A small spectrogram enhancement model, trained from scratch: 3.75M parameters.
Rows from block 7 of a small spectrogram enhancement model, named by matrix and row number. Rows with one number belong to one channel. Each number is 500 + 25 x the weight over its row's rms, rounded and kept within 0 to 999. All counts start at 0. Numbers have three digits each.
After each channel's rows are labels from the 100 clips, of 14976, where the channel reaches its highest value: "lies over" is the class under the peak; "peak in band" is the frequency band that holds the peak. Only what is clearly more common there than usual is listed. The data: melodies that start on their tonic, played by one synthesised instrument.
# convs0: first 3x3 conv (model.mid.2.convs.0.weight, 192x192x3x3, each kernel summed), inputs 156-191
# convs1: second 3x3 conv (model.mid.2.convs.1.weight, 192x192x3x3, transposed, each kernel summed), outputs 156-191

convs0.177:509491487479438486486475481482499510498496498490517465499503493539540485505536498518465512475502493482494447
convs1.177:449488484524498502542499477539467496464535502470513506487508490484455492542474474474513468530515543537512542
lies over: no note
peak in band: 250 to 500 Hz; 500 to 1000 Hz

convs0.37:484498460478538472512520523522493505534511608524478477500493481518477493480487490515533505528524496488481528
convs1.37:491518505495494475479504507509522510442542480511486493480535525463550493501506496479490462474490478498540522
lies over: C4
peak in band: 2000 to 4000 Hz; 1000 to 2000 Hz

convs0.104:497519525477543485474509528563519485527463499508498462511535517494461479474469504507476487488486475532464455
convs1.104:503499501512480485482526497503497491505540471451480484509497474491486430460514518478472513514516535521513510
lies over: no note
peak in band: 250 to 500 Hz; 1000 to 2000 Hz

convs0.52:511479517477534508479500499485481478535504514469463505485516478501496476490539500484484497554505458533466434
convs1.52:486466497496507529570528498523501483508525505500505448531548498506474508466505496530479512516508526508511535
lies over: no note
peak in band: 500 to 1000 Hz; 1000 to 2000 Hz

convs0.41:528501469461500449516492533500528477475524572525473486508500550514492494490444463512496496428471462492511494
convs1.41:465487462529466520484500520500460483492463498511491484469489526527494539528503465499504521506487472527498491
lies over: D#3
peak in band: 2000 to 4000 Hz

convs0.130:500501493480480532505466519478516507485498470512511504520510483503530473554483486474554486519498505462505480
convs1.130:488456448500484468519551458484482451466507500517503507508529497471522516470508524518462499508495484507442525
lies over: no note
peak in band: 250 to 500 Hz

convs0.175:509532499483528456537505496516480562479496491540517511517550486534501493529509453510462475518510462478508493
convs1.175:509508498468483515473532503511548490528470459466522530481485508492514502488473450475500522512496525489490508
lies over: A#3
peak in band: 2000 to 4000 Hz

convs0.117:534507554455497513546483542527534484509474466490523468507482496486505494534483497475488497474460547490516483
convs1.117:477499517505494507496509500488458488491531480540471522494493484501533512449448479487473431527542478507509524
lies over: no note
peak in band: 500 to 1000 Hz